From a checkpoint of a small image-text matching model.
Model: 5.24M parameters, 64-pixel images, encoder arch vit, encoder norm layernorm, encoder activation quick_gelu, encoder moe soft, encoder patch size [4, 4], encoder layers 12, encoder width 128, fusion encoder width 128, fusion encoder layers 12, fusion encoder norm layernorm, fusion encoder activation squared_relu, fusion encoder moe soft.
Training: muon at rate 0.0063, 4400 steps.
Data: trained on patchworks of several textures, 145000 training examples.
Rows from block 8 of the image encoder of a small image-text matching model, named by matrix and row number. Rows with one number within an expert belong to one neuron, the router's apart. Each number is 128 + 24 x the weight over its row's rms, rounded and kept within 0 to 255. All counts start at 0. Numbers have three digits each.
Before each expert's rows are labels from the 100 images, of 14976, where the router gives the expert most weight on average: "top examples" is what is common among them. Only what is clearly more common there than usual is listed. The data: patchworks of several textures.
# router: slot weights (encoder.blocks.8.mlp.router.weight, 8x128, trained with AdamW), inputs 0-63
# up: expert up (encoder.blocks.8.mlp.up, 4x128x128), inputs 0-63
# down: expert down (encoder.blocks.8.mlp.down, 4x128x128, transposed), outputs 0-63

# expert 2
top examples: green; patches: two
router.4:154089101183114140114153054154143126123142121115136132126132121135119125151123140158113093150069104108113124096136100125098159139099116156130133073133131112134133162163132146157133159110154129
router.5:127149143161155160116100059098126091117138089130138105181128150162118134142130100140123115119044132110150156143084100123129135131100128133123129112119180086151094122141121121107132162137160098
up.0:112147141111099135144166124156109107174100120131136128106126125130160156125088152145159153110128121160138143148136093134145113116134131158119131152143157168131104080093130122060191126131157156
down.0:146115126142152136118120184113182126109112121160134072121121113152131154139161121140103081137129164078106135151146117167122134136127176135104134100070149119140133147173139145155111130122107100
up.1:135116120124113151147149122144084152131110167133172138147134131125164134136083147143118120142110176116120127158095137130092150105097088113094160099135160117147114149068130131107162156097150155
down.1:185121129162142151121111126108089115104114114116121129128111114152078127118125144132138164097144081142092122117115102098134125136163128103181144164140104120123148155143174124088166139164122134
up.2:147116132160168168122153073187114155101069124093110114127114181156119150105120156114145143184115113118152128118115112156135104155122135119113125126135115144111115101109129137157159155156151125
down.2:100131113118079115106127147122124102139124133116142156093132151107112162056142120106125136071158094144116180119128115130126110121136118112161124119089165166127164124129129144114164133105130117
up.3:136059097122139138123116111160152099098113113142141128115100132139121093106099102114090106128146084091103120138127112099142102145122077156127148166171109100154155177078120167119127144090124133
down.3:069128097116173122146143169133111121140138124142131152140120111157093117116117137123143137168131130124099112130134148120132151110172148150114183127074106089076139150120128139150129102148118107
up.4:144112163121114109152124146163086158151093123120160104136112173168144121121134090117088073151106136149155134109135121131150151119143146133134159131130130062155127098103129121104084139167155075
down.4:132131123094144097165138146141110128135144142125152124155130097130098064066128151148174133109111039088150131134126160141102127140125141139080117124135131088161125145106155129151160113119136141
up.5:160112140141137174107095115132141146138109059137153147103152113111160135110108125112114083113137142152153114148084087081121099118090122139173143112165115135126155137096159128133132127094152115
down.5:167166158141122106185117164120125090098097139091148159163146116126094131153141134118135135149133167099113129132145079151087112117129149137094084123127140107148121147109165124127117089149114103
up.6:094145111145123153101124137138109088138113134160130145132143151144113109114144135152189129130102129074142122125076128132157118096173104181093125135143149113180160138119103094167105142118160130
down.6:137107144132122130138188149104094137121120124093151150094118126157133124137128174123132124126122119136118090126076084123142145136103107151152096100131118124110112152136139107136111126063138127
up.7:132156151101149114123150139135155134130115098132101066127127089126075144108148118182090145104138121149137130093155119143153085162110140080123115148094165147145145122106173135120133100136097129
down.7:120129143155123159143161145133099159109138139141101126165143121176116122148141153106144157114145177118145159139123128082099113120100170125128150163063102151155132127139098143101141099090126120
up.8:129135106121150131107094120179129157158130119169167127162103163115120158113156142151111138158124144084148099131111140141128125098109171103127129112133125131159177149062116108141135142130134140
down.8:134118129140169138091144129112133116097125155140086113135159109186126093165115146116103159129155139168151099145131106102117112144138113115170132121110142136114109142134159178090095116112117178
up.9:121128142104136083132141124144129143130149127122125135111141107104166104106116146118101128176166121164173124143139149191149096163114150162121099161121111125072129076101097126105146122106172085
down.9:162137196102092158098145136093134126118152133116142158160130153145161122135119114181135136110112144096156180132124133159107135127104103125101177107106184143120161149144155140143145088172108125
up.10:134075130134137139137140119142116154128135123133165124098140121130131120184125127159131090104117113098080123139071130107141129095170135126101117120155090168159142125106145134121116107072170140
down.10:122115103148100117129140164175084086142114141103132110158129114155134170136132104135150113145078161102131135136201076134108139111125181120108171105107136113116101121091139119114119112114150141
up.11:115133111127130100138137133091156098137112112157142148081116127135092128152164146147082131105101118131104106147106117151117106157122105157110098161130106114174131153124135110108097165117124113
down.11:181139120140145107134137117136135099109101113115114121145128151119174200156153106138089141146122160165119175153132115108160113121092115150124117087139148182127116141105122095113130127115157072
up.12:131163128132137167130119115108121131113137146136128147134104116138188139143119087113116120120144113138119091091112134150147132161132137068097105176158150160148134171101092137158111075102173167
down.12:121138104123112129133172124091135126121097125095166139070138134141137118143133170136107107123103152147110095093170109122152159121175174117176133096128127145164097125143123152126092144164134146
up.13:128114137123120160137168168129161131121086110163107144144149099173137151139110141102149157142188164135124145165118132144095173117161098127116117124145121122139124153086089169144107130192101104
down.13:129121172099114080141094130103133084158153134127108117101118118135133117134143163121103147112063123103118091087087195161132170125159121126105135137147124082109119134137152117113141155117167141

# expert 0
top examples: patches: two
router.0:118148111117174144118113148110141126146123075109118106121128136154120071125133106114104165118095138149132137100153116079144135150155176161122140167141114119090105123173133131094120116155127156
router.1:141144144161120112170093127131117145143162150149169151145156149118142100100124103163133150086142123074133116094131134128121118107121146143117164181093105177104141127127146105136182115094136145
up.0:153122105188123080103145105126154124106133097119116111082110155119080129132124164127184147111105142113123116085098120148121120157134139100186124117139143128166142141146150116145128120127125088
down.0:145065139109124163135140141134133145143097162131136194144116145136129145141119147136131154137155136161121120146138100120146143135114077124111106118114183118105121128153107138121118143084155089
up.1:153153134127120173162140125129135118141106121119100128168116152143101134157147106111138160142121184097104138150166119107148142114142095179142151144136082139132125133089153143160139129103104099
down.1:099085151135140076119108135158113130179160152112127140102108131145115115111104137161125087187123141153125125149124152133146178120131122086088115108130152112135177162121160104103093123148100152
up.2:106144160129110113133134115061131133105124144126105097119117145124107136119119135127117126155140122088133139152120185145111139100068132111121115153122137097121164144150117199111152129121139114
down.2:140122129129128137123146160120131166119085133113131101136140118137106137105108153132139129135117159134174129111115136147156107110115143145114127144120143135096171124122121103130154105142108126
up.3:119144136127139127126134071088136108167105111082087143154121110142102168134134175166110115148102138127166156140139154119100111111108129095169091064167182139147113112102120107143158075159119174
down.3:146097154146126121092114139145108110090147121110137161130105148126132085158137118101102106141158155147150098103122126150130134154153149111107148159125144132127162164166129199112076149107112154
up.4:130122121160142093169114116117108114119105105140149116155097121126099127149097142106099150131110126113140096135104169123120147131112132172134165147129110092142138086113150139129132166092152141
down.4:163118119111141142151147161147118141161149118120150137072136150184135118102194099109157144109153123137086138137161112125113146139143171136137132120090102111111116136123100118154100133144088116
up.5:086136148069137123120126143106089075122123135093138111161130147118134176133085150140113155116126146133075107142143132128144075133145133120166139108139131109118091113102126139150100145139067137
down.5:152148136134123129142123167119175096144139080154160141119122136151138131134109131207119117115169114124098124142082107096094138084150127109062079127129123143123121181121145128137132116095122133
up.6:136134166114083118113173127093134112119112160133142123151136170132132089115135146156122137149148155124105124103135142176173152136165119079147121123123095131147184110096128127096110130148122117
down.6:168133118109157143125101104172115168137138139105118141139136162127079160127125147122136159130105139118132129109113147080162119144149118129125090142118118103180161121114113146129105150110152080
up.7:155134144075097117125096138158109122135147132133145118148102130105123098156147146162144128075128084115119124109102105133113122100153142102107107159128096118143125173112128092121163124115112143
down.7:095133164157132138125085140123128129136124167112093131152132119108132132156099129136125159085144150123100136166109159114125139166106097134150199141133124149121132087136155161155092136135137123
up.8:143094124135105117109143147151119117111134121129163113100143116113091101150121104124124131101125116125188137088142116130096103109118180107117124062128153159113169121121154155128132181162120122
down.8:064181170155108126150138129115117123150112136079108109119137112141147172125103155147140130159124137095146129143120110154111122119127122116092162142100129109099113155154130125118105115101133164
up.9:122124151065153107123103151120154147127091127168110136144125118148158092134200142125121131105141122133093128096102129132139155123105110122111135129111117154127121145136105123148095078139134109
down.9:121111132138131146124133102084156092140106130121172106099136114117137095173119099157146140102171146099134154186172147128127111153149142154122139141125157157172112153125175144116133152119133127
up.10:146148124115110106153120154180123125099172164114150097126162140145157099151136144194129163125139064154136151101126115130136084106135092152131093152116147153155106117105143173172124116114084139
down.10:134116140099099121102107167103101136163109114119149121117162124121106189128161127124129094116095138134126119126120145139135142121120127110171095145157086158132133097110155187112127109113155120
up.11:128147174099067157136146139144138090103098150116124154116100138123173136139095172193112125137109075178170119110138144155133102127158109108127166121132132169122122096127110084098115095142124151
down.11:132085163135116146128104140111151149129164132168145101152171118111146133139079153152118106125145164094145150110076113114127135131122124099053124149109135114141130119128162170143130134085130116
up.12:155149157090151103126168121143113133136151121139097096134158108114122111113135148100158175114148180110105127099142172164124142077127141129138120112132115121125171126110068093144128140135120160
down.12:104122141113131100159099110117114141113156128120128161118120095082131181154094157109126144114122113151152118125152091144189143142133065098138124145177147100152139128110140177133104149110115153
up.13:093121121126124157107077114069149158119126117109148148156123092086112144164135118115074109102107127124110115161137139166106118091169136116099088142157147124138145069134148109141137146107132125
down.13:150144131135138114131127143137106109122114137132111124085142168156126129147172074120177145097094110129128131124154118137100116157131134151147143097073121127156078134139127156131131155159124162

# expert 3
top examples: blue; white; purple; red
router.6:102111109165140112146170114093119138110124146113117141140108108126113128115114118117133145118140071102112099046156100107145164121110110127098141141128128127120156163141160108113133122091153140
router.7:078111091180133108109161117108158115083108151116119168129086109127092150129113133119134153115118081123087068065142124111140154117097142116113134129136121151141114160127180129113138122094171138
up.0:159121137135125143104107145170077119118151055125143127118076089127101118103154146184102091133121122086118155128121122101112130123105122121152115148171135161146161133155167109168119094113118145
down.0:129140144118123138114148127108080113176077148118110099126077062105092122128112139155138142151141188143099102103119110154177154130159119144118145115094161114130101149140119140143094121128106143
up.1:131098116134135133087135090154133110098113125082122146083172195125107156139118133116159139145118073116086135106100136182124124130132148125163102181175143120100106134123123156115143094165172128
down.1:119164122147136140115132087148139121141147138131179136184100102141165108125119132135084130158160138177118110119158114136124127141111085092106123099109114157133157129104136093131159166109103120
up.2:147128142163171114130123141132137138104140116172166086146105092153160125152127108156126120155121107123114141117080131160121070136120117101124116100131085139123120145101125092160126142143133073
down.2:103125107142123167125127132126104122132121150135102137137108113134101128164094160118129133113141143134121133097154126139177145163175073148154116131140097090136119140159105122145156126117120142
up.3:119138135142158130139141209126103152135134123154137120147129092116155143164111182142107152068148097137101127110111153069148140115133162113076145161113102130128127166094158117127159129108132156
down.3:116127145137130157124123178169130116121088154137157153135084124144135134148123109163139128142104176158141108095202124140130145093142140122157152110133124151145125110117112125158115083093124111
up.4:095131145128125118139153106111144132148143125125128171116131163141155129108130118071128106124152103151150134145105131151097083120102104190130116145111084174098120088096105139111135138104125141
down.4:111156139144132124136144143124158094141143111145115081154156108088156117095133104134169162143149116123143126127163113142129166150091125080134123153163160135139119137148160142162094098159117099
up.5:131102171138117141144149080114131100136132113124137087121168151178163122138133117134173130115135128097147150113145108155104106134125159113087109089119192127107128138141090126117119163135120110
down.5:092138105110124139132129112143143175125130105129124128112134160097155121108172154137122105136127097145164130137131101133144129123128128116171132128083100147112120146183074132121132139130113160
up.6:144189110128158142143125140147135116171154101138119117131098120125129137141144142122130132133112144139055130138158149144160118092139090179119136116127085131129134146086090103182109084146147116
down.6:107073128137145170087141120104135106137175160113125139114123089178121122127100126134123103133076154097113131134125100121148150132131117130128126137126159124105119177113123155127122183152134146
up.7:135105104156154155140156125151106163105119163126136132118115127132099136102102124095101128164158163089120119121099148136151116155142101134142129130135114078176104077093132140103147152146148097
down.7:122150127081142131129127128156139106164142112140142079104167098110122171134149107190114111152079120123140153111097128152148105149165128116111074129153142134149137179136108140153128127149117132
up.8:113120123116135118150160113189141145150120191134171118111125109132119154146099125102164143137131066171119092130132108133088158110122129110165104112084135152144119140113099102125113124120187104
down.8:166099149091161168136144158073117115168115123159098104149129161112122093148129118165118135144104123149157134097130129130126147163104084118141156137106128104167130183130127188121100114129129125
up.9:131137140161109104072088136073159126129165164101077129097171137107150149123148123134106099124147082085120150106138136119114138109108143103142134121150142138088110133136152146143158147118108112
down.9:074174139104140147136120129133101126090130138154177157140121157112159179121131074121110131165095159092087128131145151109138147124100104119117108124091100166122138112126124136134139128146143121
up.10:128121122102096105152099144137094090146106157104171128128119133121117116157136081177142115154119112132137151161154125129144107170135118120154091128124183139103118131135153131163153123107127106
down.10:203134103139147135105151072135123156122149088133100150149133119148090131125120192120095136146119142129187103061079153133128131116131154144093149161129117116145125130158117132102126125156165138
up.11:090142083126117124127126117115128112128141100105117160153114109085149130140143132111105174130145113181168132117100137120193110101123102131124139147151131162093131163158117131122145148166164140
down.11:139122134110156131109128102137131095100141095173148126126150156130139132119144103134142120140136152106125146139130134132151101124123155123132147132106157130109133098133123123101175206144159148
up.12:113185113153126135135099121142142123140144110113166063099111097125170123141151152128097116105138135138082143132131151166118103105142159108127180172146152121137131155067128136145125092117115114
down.12:139117151152156159175156167084148163125122110127161133180125117147102105140138117094138118148168147149136114129110126109144123142120082115132138107124066155155109110143101153113129094125123133
up.13:111141125104156118119080120120124131099126094128153132120141129161144154137114116100120152182124140138109120128130127106134174133132160107133116108126091184137164122119193135123131169148112085
down.13:180146125092087154109120129143116137138138129109124111149141133110120110142123094106145107142107122176133151125140164141131105106089104168174117152163122107142192120155088128104170132094116155